{"color_jitter": 0.4, "activation": "gelu", "qk_norm": false, "layer_scale_init": 1.0, "moe": "top_k", "expert_mlp_ratio": 1, "layers": 14, "positions": "sincos", "projector_hidden": 1024, "residual_init": "scaled_by_depth", "orthogonalizer": "newton_schulz_5", "adamw_lr_other_params": 0.0015, "grad_clip": 1.0}
Rows from block 9 of a small self-supervised image encoder, named by matrix and row number. Rows with one number within an expert belong to one neuron, the router's apart. Each number is 200 + 30 x the weight over its row's rms, rounded and kept within 0 to 999. All counts start at 0.
Before each expert's rows are labels from the 100 images, of 14848, where the router gives the expert most weight on average: "responds to" is what is common among them. Only what is clearly more common there than usual is listed. The data: pen-drawn characters of a made-up script with 800 signs. In brackets: how many of the 100.
# router: router (model.blocks.9.mlp.router.weight, 16x160, trained with AdamW), inputs 0-159
# up: expert up (model.blocks.9.mlp.up, 16x160x160), inputs 0-159
# down: expert down (model.blocks.9.mlp.down, 16x160x160, transposed), outputs 0-159

# expert 5
responds to: dark on light (100)
router.5,188,226,181,224,191,237,194,253,157,176,244,158,213,191,252,186,231,228,213,196,212,234,147,211,186,206,231,180,210,203,192,206,214,223,175,175,195,225,182,223,223,229,177,214,247,194,185,242,198,176,184,169,243,147,201,194,207,214,231,250,205,259,217,203,180,242,204,247,259,179,250,235,250,217,218,220,145,215,200,149,224,164,213,187,209,205,169,175,212,185,217,214,202,203,197,254,221,170,240,151,149,209,227,181,191,221,193,163,193,176,160,173,192,170,205,181,153,144,142,239,182,196,240,252,185,153,214,149,175,248,201,149,163,212,159,198,213,231,169,169,219,173,195,163,191,247,160,238,195,189,216,241,206,206,256,149,173,158,192,249
up.0,172,201,204,214,181,151,225,145,191,208,206,172,241,228,185,167,255,228,191,164,168,216,214,175,218,233,232,182,244,229,179,236,190,179,163,200,196,181,223,168,189,278,227,203,198,208,165,182,247,216,271,227,188,195,190,214,185,235,157,201,186,220,274,167,176,174,165,229,209,190,182,163,213,200,240,222,216,201,178,206,197,239,216,182,217,225,203,181,169,210,198,193,129,250,228,170,189,187,162,176,236,200,182,174,229,163,199,230,207,211,155,187,204,157,216,191,244,183,236,160,153,185,194,145,217,190,245,161,176,194,170,187,158,186,222,253,143,160,148,195,197,177,212,254,199,181,128,240,142,208,236,210,230,181,215,196,208,180,170,138
down.0,257,175,190,214,157,287,156,181,227,212,177,171,168,209,248,207,225,198,239,168,179,205,178,169,264,214,228,183,190,215,243,229,240,199,227,172,198,187,212,225,206,219,236,212,145,178,234,236,254,231,167,142,260,172,161,182,213,265,189,156,221,171,221,182,202,194,235,192,229,173,173,229,254,168,202,193,163,208,174,240,196,236,217,200,190,243,209,215,152,206,174,214,204,179,227,212,219,207,226,185,167,174,214,223,233,238,251,209,187,157,236,239,200,230,173,167,186,168,180,225,164,231,152,214,190,171,190,173,256,166,206,180,111,191,205,226,198,135,185,222,197,169,209,221,174,243,222,212,163,185,229,209,189,212,217,174,200,184,235,192
up.1,239,184,150,240,227,199,237,175,173,162,224,243,224,217,279,247,187,215,179,211,134,219,163,163,158,209,151,188,169,192,181,176,164,215,183,202,208,201,185,207,194,232,208,207,184,223,150,162,179,195,279,246,174,171,232,218,182,233,200,235,214,155,188,172,259,221,180,225,222,182,178,165,234,184,165,217,188,148,182,197,210,218,188,142,200,187,221,182,238,237,196,200,216,263,191,179,193,168,246,239,220,197,219,216,196,253,234,169,220,217,200,171,213,227,230,189,170,148,159,166,146,178,262,213,196,270,177,175,189,189,197,199,205,174,170,253,206,166,223,194,176,222,221,173,215,153,248,192,137,209,214,200,200,208,177,191,223,236,174,186
down.1,197,172,132,201,163,221,160,230,216,208,229,250,204,210,176,240,203,208,169,210,211,187,220,219,264,186,232,219,249,190,173,211,209,175,220,203,189,170,221,213,166,171,198,180,201,274,250,183,180,189,154,150,189,220,193,192,161,194,190,186,157,191,227,188,250,152,146,257,149,224,182,206,240,196,202,211,171,214,199,221,204,201,251,186,185,141,211,172,189,202,141,204,171,192,242,164,189,257,254,193,207,244,147,232,217,188,227,172,149,275,205,191,155,159,202,215,156,185,245,238,177,165,188,192,250,253,167,197,237,202,214,205,215,191,176,206,201,193,225,186,160,193,203,191,180,152,234,235,170,196,268,202,175,155,198,213,220,215,167,209
up.2,149,180,223,119,179,188,220,174,166,195,217,221,165,229,248,227,146,221,199,266,201,188,203,219,188,197,229,188,212,119,199,218,216,227,194,215,183,209,198,237,202,175,190,113,219,175,195,221,167,221,183,211,194,194,142,237,205,230,185,195,196,225,143,215,187,188,148,224,174,235,249,246,188,203,165,217,206,185,196,223,230,206,172,202,207,290,212,198,206,170,218,164,169,192,184,278,217,210,226,187,205,192,162,151,209,201,185,162,161,229,242,134,196,219,171,234,217,208,166,231,196,215,190,215,175,219,242,162,225,206,211,217,252,192,180,200,188,178,208,202,228,266,217,248,175,158,198,212,203,163,262,155,210,180,224,190,166,166,213,211
down.2,234,248,198,245,266,217,200,208,187,173,115,252,231,196,178,164,168,183,195,164,239,167,201,230,187,196,178,187,264,225,164,268,164,189,203,212,187,197,197,245,186,213,186,201,211,212,108,211,226,186,185,196,214,186,254,227,219,198,188,221,137,160,216,225,184,191,183,216,251,163,197,198,160,229,188,212,255,188,152,228,230,215,220,224,175,229,215,226,167,152,171,204,218,237,212,241,199,192,175,194,215,195,196,194,217,253,219,205,183,222,181,162,223,208,199,210,214,204,236,214,199,232,190,165,210,192,157,277,170,177,178,190,175,151,231,131,185,216,223,181,269,197,199,184,230,183,232,203,229,249,176,218,191,249,197,169,182,188,156,155
up.3,187,201,208,190,169,239,136,167,218,247,153,173,181,145,199,209,177,216,206,178,211,239,221,221,201,210,217,192,207,257,197,231,241,242,199,178,223,153,206,157,200,193,233,246,191,214,196,155,199,186,212,159,221,220,210,146,218,162,225,157,184,213,184,192,220,207,251,196,217,171,199,201,197,248,195,236,142,199,241,240,149,217,188,168,176,226,144,203,179,249,238,233,145,167,249,219,202,211,190,234,189,136,211,193,204,268,191,183,255,217,188,233,245,253,148,214,179,140,205,201,202,223,203,203,149,211,230,207,175,197,250,196,271,205,175,231,210,242,184,196,166,206,191,200,219,158,164,188,236,207,247,173,179,196,202,190,228,157,250,228
down.3,202,184,211,168,186,183,202,133,242,209,234,160,189,207,227,228,169,192,198,177,175,199,210,194,205,226,205,248,220,189,174,153,170,168,229,200,170,172,197,218,199,219,220,144,218,238,206,238,212,153,194,240,170,188,261,150,193,229,232,200,225,172,210,216,191,225,119,184,192,256,182,199,183,177,179,186,178,210,134,210,253,182,229,179,218,219,163,257,256,246,193,167,209,206,160,152,208,231,231,258,172,206,234,243,220,196,156,231,186,165,195,207,149,221,192,219,237,161,189,222,193,188,217,212,176,168,179,266,216,173,224,156,188,206,178,175,267,228,132,209,207,253,208,185,175,229,165,238,233,196,198,240,175,230,219,197,204,181,147,199

# expert 8
responds to: thick pen (76)
router.8,210,218,193,198,184,242,175,218,180,161,217,163,216,166,246,179,223,221,178,159,243,226,196,236,160,253,191,176,225,221,191,183,225,207,190,156,207,209,179,223,237,237,191,224,234,224,159,230,214,155,196,141,219,149,214,192,161,210,216,246,209,267,247,186,160,200,231,239,255,180,257,204,242,192,225,207,177,198,183,182,228,178,203,180,182,176,152,184,206,186,189,222,225,218,167,254,253,188,218,186,143,208,197,157,180,236,170,168,189,151,184,158,154,192,212,167,155,150,159,206,169,146,229,226,211,193,207,185,162,205,197,159,173,214,179,188,225,233,184,151,223,156,236,130,196,206,170,245,214,165,173,229,212,220,248,170,203,153,173,202
up.0,225,263,182,206,207,148,206,170,230,237,178,261,232,213,169,195,211,238,218,200,248,192,211,196,159,231,229,130,214,154,218,221,239,180,207,202,167,183,154,206,212,225,195,207,165,230,170,183,178,207,224,204,213,181,144,231,193,179,237,238,184,174,209,178,160,215,259,196,194,186,225,170,188,202,157,181,221,172,210,191,246,211,199,204,276,174,196,176,218,173,205,262,224,181,161,149,202,164,223,184,182,177,184,178,174,142,185,189,231,226,201,168,232,210,230,204,226,206,209,153,227,198,246,165,229,216,229,253,174,195,204,203,186,162,171,249,177,147,259,197,187,239,218,192,160,209,174,106,136,187,172,195,217,215,219,250,237,210,209,185
down.0,208,198,200,179,175,189,234,188,171,155,201,204,236,232,210,216,244,224,152,193,142,233,157,186,162,203,206,169,182,187,184,264,164,215,197,190,273,111,220,209,169,237,152,140,169,166,181,229,178,214,181,147,206,203,188,257,221,249,229,213,241,125,184,200,205,180,182,196,211,161,233,171,208,189,245,224,234,184,174,259,211,176,139,168,245,214,205,201,152,235,212,210,179,214,195,217,188,131,217,200,195,163,154,179,201,179,191,182,187,210,192,169,185,216,216,165,200,217,166,175,202,159,196,193,220,195,215,135,185,182,213,215,199,211,162,242,215,159,193,168,222,212,173,217,209,200,176,159,191,195,208,275,249,203,165,176,200,228,160,223
up.1,237,227,241,169,181,181,203,194,208,219,174,204,181,148,174,216,205,166,177,168,234,214,155,188,181,215,203,220,306,213,202,196,177,227,220,200,177,165,183,215,205,224,199,160,162,152,206,285,196,273,191,223,228,209,164,191,291,209,195,140,173,191,189,220,193,240,207,193,201,184,276,209,218,246,199,196,207,197,223,219,164,197,234,203,223,256,162,209,209,176,238,229,164,207,231,251,183,154,188,183,233,186,233,206,203,233,208,234,241,222,224,241,210,212,193,229,240,147,197,165,155,215,148,230,213,200,165,166,228,185,242,221,216,174,206,169,236,197,200,200,254,210,200,215,235,200,202,233,173,198,265,191,183,221,216,147,223,176,191,200
down.1,220,210,183,197,164,142,202,134,131,170,167,166,186,230,222,217,172,194,171,210,205,174,187,221,190,215,233,174,142,194,202,250,166,189,178,134,198,157,255,245,198,155,196,179,258,203,203,125,210,233,203,214,224,173,207,182,165,195,239,204,205,179,173,200,170,250,206,258,176,182,209,205,175,236,164,175,240,195,195,232,133,188,211,172,222,215,217,207,143,176,231,174,154,204,181,176,216,205,193,194,218,213,168,250,219,222,173,251,162,233,167,217,216,195,206,237,145,169,221,244,185,223,215,222,202,216,243,209,300,238,228,211,231,185,202,198,220,236,191,183,224,166,239,230,178,204,220,225,183,209,180,197,205,188,212,157,220,181,161,244
up.2,244,193,242,176,192,275,210,190,224,192,197,215,183,237,166,234,197,275,153,176,237,205,176,288,170,237,211,227,245,195,192,192,221,217,214,214,218,238,156,176,163,178,214,176,174,200,220,210,239,258,190,159,167,222,183,230,226,206,209,187,187,234,178,172,207,235,191,224,157,239,263,182,200,222,209,232,161,229,185,240,145,214,193,259,201,204,198,184,184,176,158,233,192,219,170,247,173,231,202,209,184,178,170,205,236,225,219,236,119,189,200,192,198,203,144,170,185,220,269,254,158,227,207,204,272,199,142,179,262,175,215,214,163,190,203,161,194,195,162,175,174,220,207,214,194,169,203,213,228,200,220,199,204,232,209,218,205,167,206,210
down.2,180,210,158,220,219,181,193,197,105,223,202,181,232,200,237,243,198,234,153,231,167,226,219,144,277,198,212,175,222,234,168,216,143,167,190,152,213,185,227,192,228,167,183,237,241,237,182,191,230,235,166,138,241,230,261,146,246,169,188,175,222,147,231,229,173,183,154,182,204,181,181,168,178,167,211,162,175,201,171,212,216,179,153,166,204,205,204,166,131,227,196,248,179,218,230,205,195,176,218,212,187,166,206,187,199,231,199,175,208,155,207,183,221,199,201,228,207,219,192,207,208,183,198,200,176,203,183,187,244,188,217,199,249,204,179,271,215,178,217,178,223,214,230,233,191,232,187,188,187,204,211,235,200,216,308,172,241,177,195,215
up.3,162,247,230,239,218,192,193,203,226,194,214,194,182,204,274,236,153,245,170,190,180,271,165,185,231,208,202,209,191,240,163,209,201,173,199,185,264,213,161,224,181,170,209,156,192,179,203,118,241,203,229,193,168,199,236,208,183,204,169,191,206,170,237,140,224,145,202,163,192,205,201,163,162,238,246,155,254,230,222,190,190,173,172,190,211,221,175,258,228,209,210,195,166,198,199,181,275,215,239,235,195,211,255,222,197,191,198,190,167,166,228,180,183,198,212,210,221,184,212,176,195,192,201,224,226,188,207,228,200,216,219,240,159,180,142,196,170,213,188,208,227,141,128,209,204,195,249,126,177,229,164,177,210,140,194,208,219,169,206,240
down.3,200,219,192,209,235,211,220,231,230,236,178,217,218,243,204,232,196,279,247,162,207,146,190,128,185,220,211,199,246,182,194,151,243,172,201,212,202,218,235,181,224,192,275,213,179,176,153,201,180,198,202,204,284,224,194,189,205,180,190,170,208,177,172,165,170,188,227,219,229,230,190,179,199,247,243,173,198,262,232,200,191,183,182,257,215,219,222,171,247,232,233,205,186,195,254,232,204,248,194,263,188,214,222,134,220,215,188,185,160,193,194,203,246,245,256,152,171,235,214,195,183,228,180,235,201,201,187,211,134,174,222,238,202,210,250,191,221,168,212,202,147,178,228,261,207,205,187,235,204,168,208,201,237,239,186,183,223,218,232,202

# expert 14
responds to: thin pen (77); only straight strokes (71); one stroke (68)
router.14,214,190,227,220,245,226,248,207,163,220,176,194,176,182,165,139,138,214,188,171,134,227,204,176,240,241,130,161,200,252,177,158,200,171,189,164,212,208,190,227,204,224,159,218,209,189,210,151,243,179,224,188,225,185,206,193,142,124,198,224,207,129,234,189,137,221,168,231,229,179,211,162,178,188,281,245,179,195,225,223,223,201,172,182,161,193,172,198,184,184,185,236,230,187,172,217,195,187,191,208,207,153,247,270,217,212,188,178,222,212,179,236,181,168,220,232,240,201,218,191,188,194,224,136,190,192,169,157,152,213,227,195,244,219,206,187,171,217,175,193,240,216,215,250,180,214,228,203,228,205,138,217,190,208,197,194,203,238,189,227
up.10,172,163,197,226,177,236,229,217,217,189,103,222,205,257,176,264,182,283,190,189,256,224,200,184,170,151,202,188,221,236,189,203,176,169,191,211,176,160,186,204,142,196,226,200,246,190,221,184,210,257,188,192,141,179,189,209,224,202,150,173,186,183,207,221,133,240,200,234,167,184,167,146,169,234,221,226,202,200,227,217,222,214,170,184,237,202,185,256,252,179,183,212,245,200,215,189,195,169,162,161,193,228,201,257,215,173,166,206,223,248,185,194,217,193,202,204,210,216,211,233,258,186,198,174,254,162,200,193,239,181,152,185,200,208,178,236,204,215,192,205,210,204,170,195,186,140,225,254,220,204,253,215,211,138,184,165,221,156,195,182
down.10,234,204,231,228,206,237,199,146,176,258,163,192,183,183,221,177,227,142,242,165,149,216,191,169,214,276,208,172,171,250,160,215,209,252,183,197,216,235,166,216,233,169,176,216,178,103,190,209,234,223,173,185,232,223,233,182,167,177,229,203,206,173,210,203,240,224,186,193,203,216,189,197,235,132,209,198,168,136,220,212,159,207,203,257,193,196,169,225,214,216,238,174,205,203,200,201,194,146,184,174,146,177,231,253,211,256,200,178,201,268,219,190,209,196,196,217,198,251,238,186,185,166,188,201,224,181,190,172,188,224,212,215,191,225,205,166,153,236,240,176,210,229,213,252,220,224,185,227,141,178,227,230,230,183,181,192,179,159,254,178
up.11,191,176,142,154,165,221,211,180,186,245,231,143,232,225,207,234,137,143,213,242,207,157,219,146,205,162,196,172,182,163,228,141,221,217,217,175,179,221,247,205,170,214,187,186,215,211,187,157,268,162,165,209,225,228,207,165,218,176,234,193,225,176,191,178,221,193,217,216,179,250,214,106,206,197,187,180,200,209,221,187,165,177,193,186,184,200,225,205,224,168,217,205,249,207,229,203,184,184,190,199,169,228,218,232,207,198,238,117,199,208,227,254,194,211,158,165,208,223,172,186,191,227,198,234,203,198,175,170,197,158,206,202,250,188,159,143,164,183,259,177,183,193,149,206,216,161,249,229,173,217,172,140,136,221,220,215,216,216,173,208
down.11,200,199,220,217,220,217,161,206,250,218,178,205,115,193,197,222,211,224,192,184,180,202,160,210,154,221,214,206,233,179,185,136,195,194,192,235,180,173,191,179,247,231,188,217,207,211,253,178,206,198,180,165,178,195,236,277,159,217,188,242,235,188,224,189,233,173,235,152,202,194,261,198,178,177,208,163,131,241,201,181,191,252,227,237,216,164,175,246,222,183,226,149,260,184,211,219,258,215,273,147,195,164,188,227,186,225,222,210,254,165,217,142,179,187,207,222,190,174,243,240,202,197,198,197,202,220,177,193,212,210,192,235,142,180,170,163,212,214,145,203,243,243,230,159,149,215,231,192,215,221,224,228,237,172,212,186,160,211,212,202
up.12,228,194,169,197,200,186,183,216,192,250,191,232,197,186,219,210,190,173,154,166,245,179,199,214,192,179,224,200,193,237,200,219,170,99,200,239,164,185,207,220,202,197,220,181,241,244,194,297,223,187,196,202,140,218,193,180,209,229,135,157,199,220,154,179,170,207,234,185,184,204,174,120,198,189,165,152,182,193,212,210,261,210,226,201,175,172,166,168,202,238,180,195,234,242,144,164,215,212,162,164,196,168,184,206,177,240,223,223,168,191,202,145,222,251,209,190,213,245,240,158,166,177,195,181,192,193,240,193,225,174,188,185,185,229,170,213,139,215,168,224,174,210,222,200,219,144,149,205,146,228,237,221,226,217,166,185,214,222,191,258
down.12,159,232,236,243,158,240,177,195,138,164,169,206,252,179,272,219,227,206,221,244,190,229,154,153,215,221,177,201,182,200,177,200,196,273,178,185,199,215,208,179,196,167,199,207,201,145,213,232,217,190,167,186,214,201,219,167,195,165,220,228,176,111,180,224,169,158,249,207,188,194,196,259,113,142,220,195,239,196,128,182,208,180,198,186,200,181,166,198,272,197,204,195,157,199,204,229,207,170,168,179,176,148,212,198,183,208,228,228,159,210,178,179,224,250,199,162,210,206,163,151,168,232,209,227,206,213,205,195,179,197,238,166,253,230,165,181,183,248,192,156,238,195,195,205,176,185,195,213,226,210,233,195,202,241,220,183,189,212,213,154
up.13,252,172,225,143,182,132,223,210,216,230,198,159,174,239,222,226,183,184,165,199,247,216,235,214,194,171,199,236,187,217,242,169,205,192,194,247,137,142,214,153,189,158,177,193,251,198,226,187,206,243,156,168,193,192,183,142,200,214,162,203,189,166,190,226,178,217,167,179,193,217,166,252,264,185,177,168,199,227,230,238,227,203,182,170,165,181,213,221,204,167,220,217,192,222,174,196,183,210,210,202,192,172,246,213,189,200,181,258,167,201,156,230,227,241,224,190,223,196,246,182,250,179,162,208,224,219,204,164,254,199,215,185,218,179,157,262,211,235,194,270,221,172,239,231,227,148,136,220,250,215,201,249,184,232,204,187,222,168,172,175
down.13,195,222,208,232,245,212,190,215,200,223,198,234,201,225,248,150,152,192,210,222,146,164,204,254,209,198,254,194,162,163,193,203,184,178,215,170,196,225,123,231,204,215,225,209,179,184,201,257,218,205,232,212,222,157,220,139,178,208,238,238,172,210,206,190,183,154,235,221,194,142,252,229,132,154,180,225,212,197,157,179,235,199,251,205,219,213,180,157,197,203,225,145,177,226,226,219,204,199,177,191,229,167,200,197,178,182,179,203,223,194,254,155,227,186,163,204,166,212,208,180,172,198,224,263,169,242,186,204,192,212,214,165,149,237,223,163,156,241,210,176,210,192,243,212,151,198,199,282,202,180,235,177,185,210,183,167,208,231,279,173

# expert 4
responds to: dark on light (100)
router.4,186,240,186,243,215,252,146,248,167,146,217,152,240,163,243,203,208,244,183,151,234,213,170,212,167,223,228,183,233,227,179,173,231,232,162,162,200,214,191,218,232,197,162,204,256,206,188,234,182,171,163,189,245,158,223,164,192,213,216,202,238,248,246,192,152,191,227,207,209,190,234,222,198,210,212,202,171,187,185,157,240,181,227,186,200,163,177,152,203,207,222,202,222,234,151,233,229,160,226,165,174,215,221,171,195,207,164,159,214,159,154,195,150,202,228,166,152,156,169,244,157,171,215,209,198,192,234,171,192,210,194,160,168,208,159,198,249,234,169,161,216,176,205,167,191,246,178,220,207,184,199,253,254,234,236,173,184,164,174,254
up.10,181,190,206,169,135,168,221,210,167,245,192,221,189,176,229,175,193,193,155,184,187,250,192,151,202,182,217,118,229,226,234,165,163,218,227,189,168,201,240,182,139,179,220,213,201,188,217,190,163,159,214,244,173,206,175,194,196,219,146,173,178,150,189,169,222,217,239,227,245,174,229,174,209,242,172,199,208,161,185,201,186,216,162,168,252,197,170,224,287,277,226,183,207,223,214,211,200,247,223,244,206,244,151,233,204,171,199,196,177,230,208,184,175,183,211,207,188,205,235,179,191,186,212,180,180,176,174,191,194,215,191,215,207,228,245,205,174,155,271,234,118,185,222,205,165,193,191,172,169,197,214,232,223,251,201,229,231,249,177,153
down.10,184,139,172,197,233,226,186,253,216,238,180,158,232,213,153,120,228,226,205,161,148,225,191,213,211,237,220,187,182,245,215,189,210,226,220,143,231,157,144,206,229,183,223,211,184,203,210,203,202,230,159,170,181,156,198,162,216,175,203,161,175,210,199,172,214,136,186,158,199,179,185,192,232,217,206,155,223,213,219,187,177,215,174,206,217,170,201,203,202,190,163,223,187,181,213,136,205,216,182,179,174,185,268,174,125,179,218,208,213,178,228,177,230,232,179,228,186,225,167,223,215,217,173,181,206,216,178,216,190,207,157,114,169,159,206,220,240,212,159,120,270,236,235,153,198,212,166,238,198,218,222,218,232,197,183,188,210,239,223,238
up.11,207,224,187,138,205,218,245,222,246,217,165,184,111,241,174,198,155,165,169,185,190,192,250,252,245,201,257,186,152,217,179,203,216,211,231,235,220,182,235,199,221,200,169,182,214,213,229,171,139,225,182,248,194,217,180,179,210,244,233,168,251,179,233,232,245,124,178,168,246,219,223,182,205,211,152,230,194,207,239,191,172,233,224,179,229,243,182,224,249,187,194,210,170,191,196,169,220,221,222,204,179,152,204,185,190,200,180,148,207,196,212,184,251,187,222,191,213,199,157,237,204,201,181,176,271,222,204,224,207,252,205,235,184,221,123,228,178,195,170,215,206,232,204,217,195,178,196,186,183,226,216,164,141,154,161,187,184,245,208,184
down.11,183,215,162,216,201,235,160,180,215,237,251,256,173,180,186,187,182,195,178,185,191,210,216,153,182,168,206,178,195,181,227,175,160,228,218,210,234,198,220,231,211,186,147,187,215,176,202,204,177,196,196,206,167,184,217,203,235,240,182,217,165,213,207,227,177,213,185,215,185,165,203,211,219,193,192,177,197,213,272,244,186,225,151,247,247,239,215,171,168,252,185,186,258,213,153,213,178,214,155,166,208,170,185,245,272,218,225,166,183,153,216,168,200,243,184,178,239,231,226,148,188,244,173,145,178,177,144,168,199,263,221,221,216,206,272,225,203,159,224,240,232,198,232,170,210,251,201,244,262,236,207,179,232,150,203,233,247,205,169,220
up.12,130,202,202,208,230,199,148,194,213,171,269,223,128,190,192,191,199,259,186,167,197,200,181,196,158,184,171,255,202,216,241,255,154,178,213,203,246,149,170,224,178,191,209,158,176,186,183,189,235,228,191,229,218,189,190,183,173,198,186,191,185,169,157,134,199,178,200,194,203,175,198,148,272,175,181,221,252,168,243,165,159,173,159,236,211,224,211,201,176,224,173,155,179,187,149,200,238,195,213,250,184,206,164,126,206,139,182,164,216,235,161,213,187,254,181,232,201,221,189,186,249,173,215,177,214,248,189,182,169,151,167,217,206,190,170,226,217,197,184,163,143,236,209,225,182,196,187,182,250,220,192,206,207,199,196,206,178,209,247,219
down.12,221,232,236,178,187,220,206,252,232,202,192,185,238,202,181,209,198,194,232,216,225,235,164,188,217,234,216,236,238,191,197,169,202,197,202,180,189,220,232,185,246,261,208,217,230,215,235,213,219,200,269,180,225,165,161,232,190,137,224,272,258,192,186,228,187,199,199,170,233,231,218,194,233,198,202,203,149,260,197,221,195,231,251,234,217,217,152,195,197,222,213,137,260,180,161,188,222,188,225,229,181,194,253,266,221,164,136,248,182,218,226,143,219,169,166,137,205,259,197,192,216,233,220,220,236,187,218,173,217,171,170,188,195,246,228,195,185,199,247,204,183,201,205,199,231,146,204,225,161,178,177,180,249,160,176,204,190,201,148,192
up.13,181,229,226,180,170,188,234,216,179,221,232,225,200,224,191,221,231,140,172,202,239,192,188,171,174,237,191,249,158,205,196,236,214,275,214,175,180,191,207,226,166,177,215,206,129,219,184,188,283,210,177,187,199,216,203,235,176,178,224,188,204,209,162,213,167,263,198,164,192,198,217,154,261,167,178,154,255,187,206,194,214,209,209,227,175,193,161,225,227,251,156,194,160,249,195,194,157,222,205,213,196,200,168,222,199,220,179,235,203,170,181,209,182,192,198,171,222,187,182,209,188,204,179,195,263,171,203,107,210,181,196,237,196,207,224,262,160,195,203,232,174,207,270,261,208,191,192,161,228,172,217,241,215,176,213,214,229,109,231,219
down.13,214,192,191,185,180,219,154,178,216,201,203,198,220,190,177,134,165,261,225,214,109,204,172,214,231,183,241,193,259,208,179,186,180,211,232,199,202,227,176,140,212,262,170,214,204,195,253,159,202,194,196,189,237,224,228,175,210,211,224,189,191,194,201,191,144,189,177,236,216,242,222,191,205,191,240,204,184,214,191,186,181,190,218,201,229,200,193,177,209,156,246,226,205,243,242,239,202,205,273,205,226,181,190,241,177,198,218,155,153,167,226,175,199,222,200,234,146,224,204,122,207,145,212,134,235,214,198,184,189,141,204,223,219,204,229,211,259,199,142,169,197,209,181,201,145,202,179,244,236,184,261,204,195,239,159,203,179,222,142,231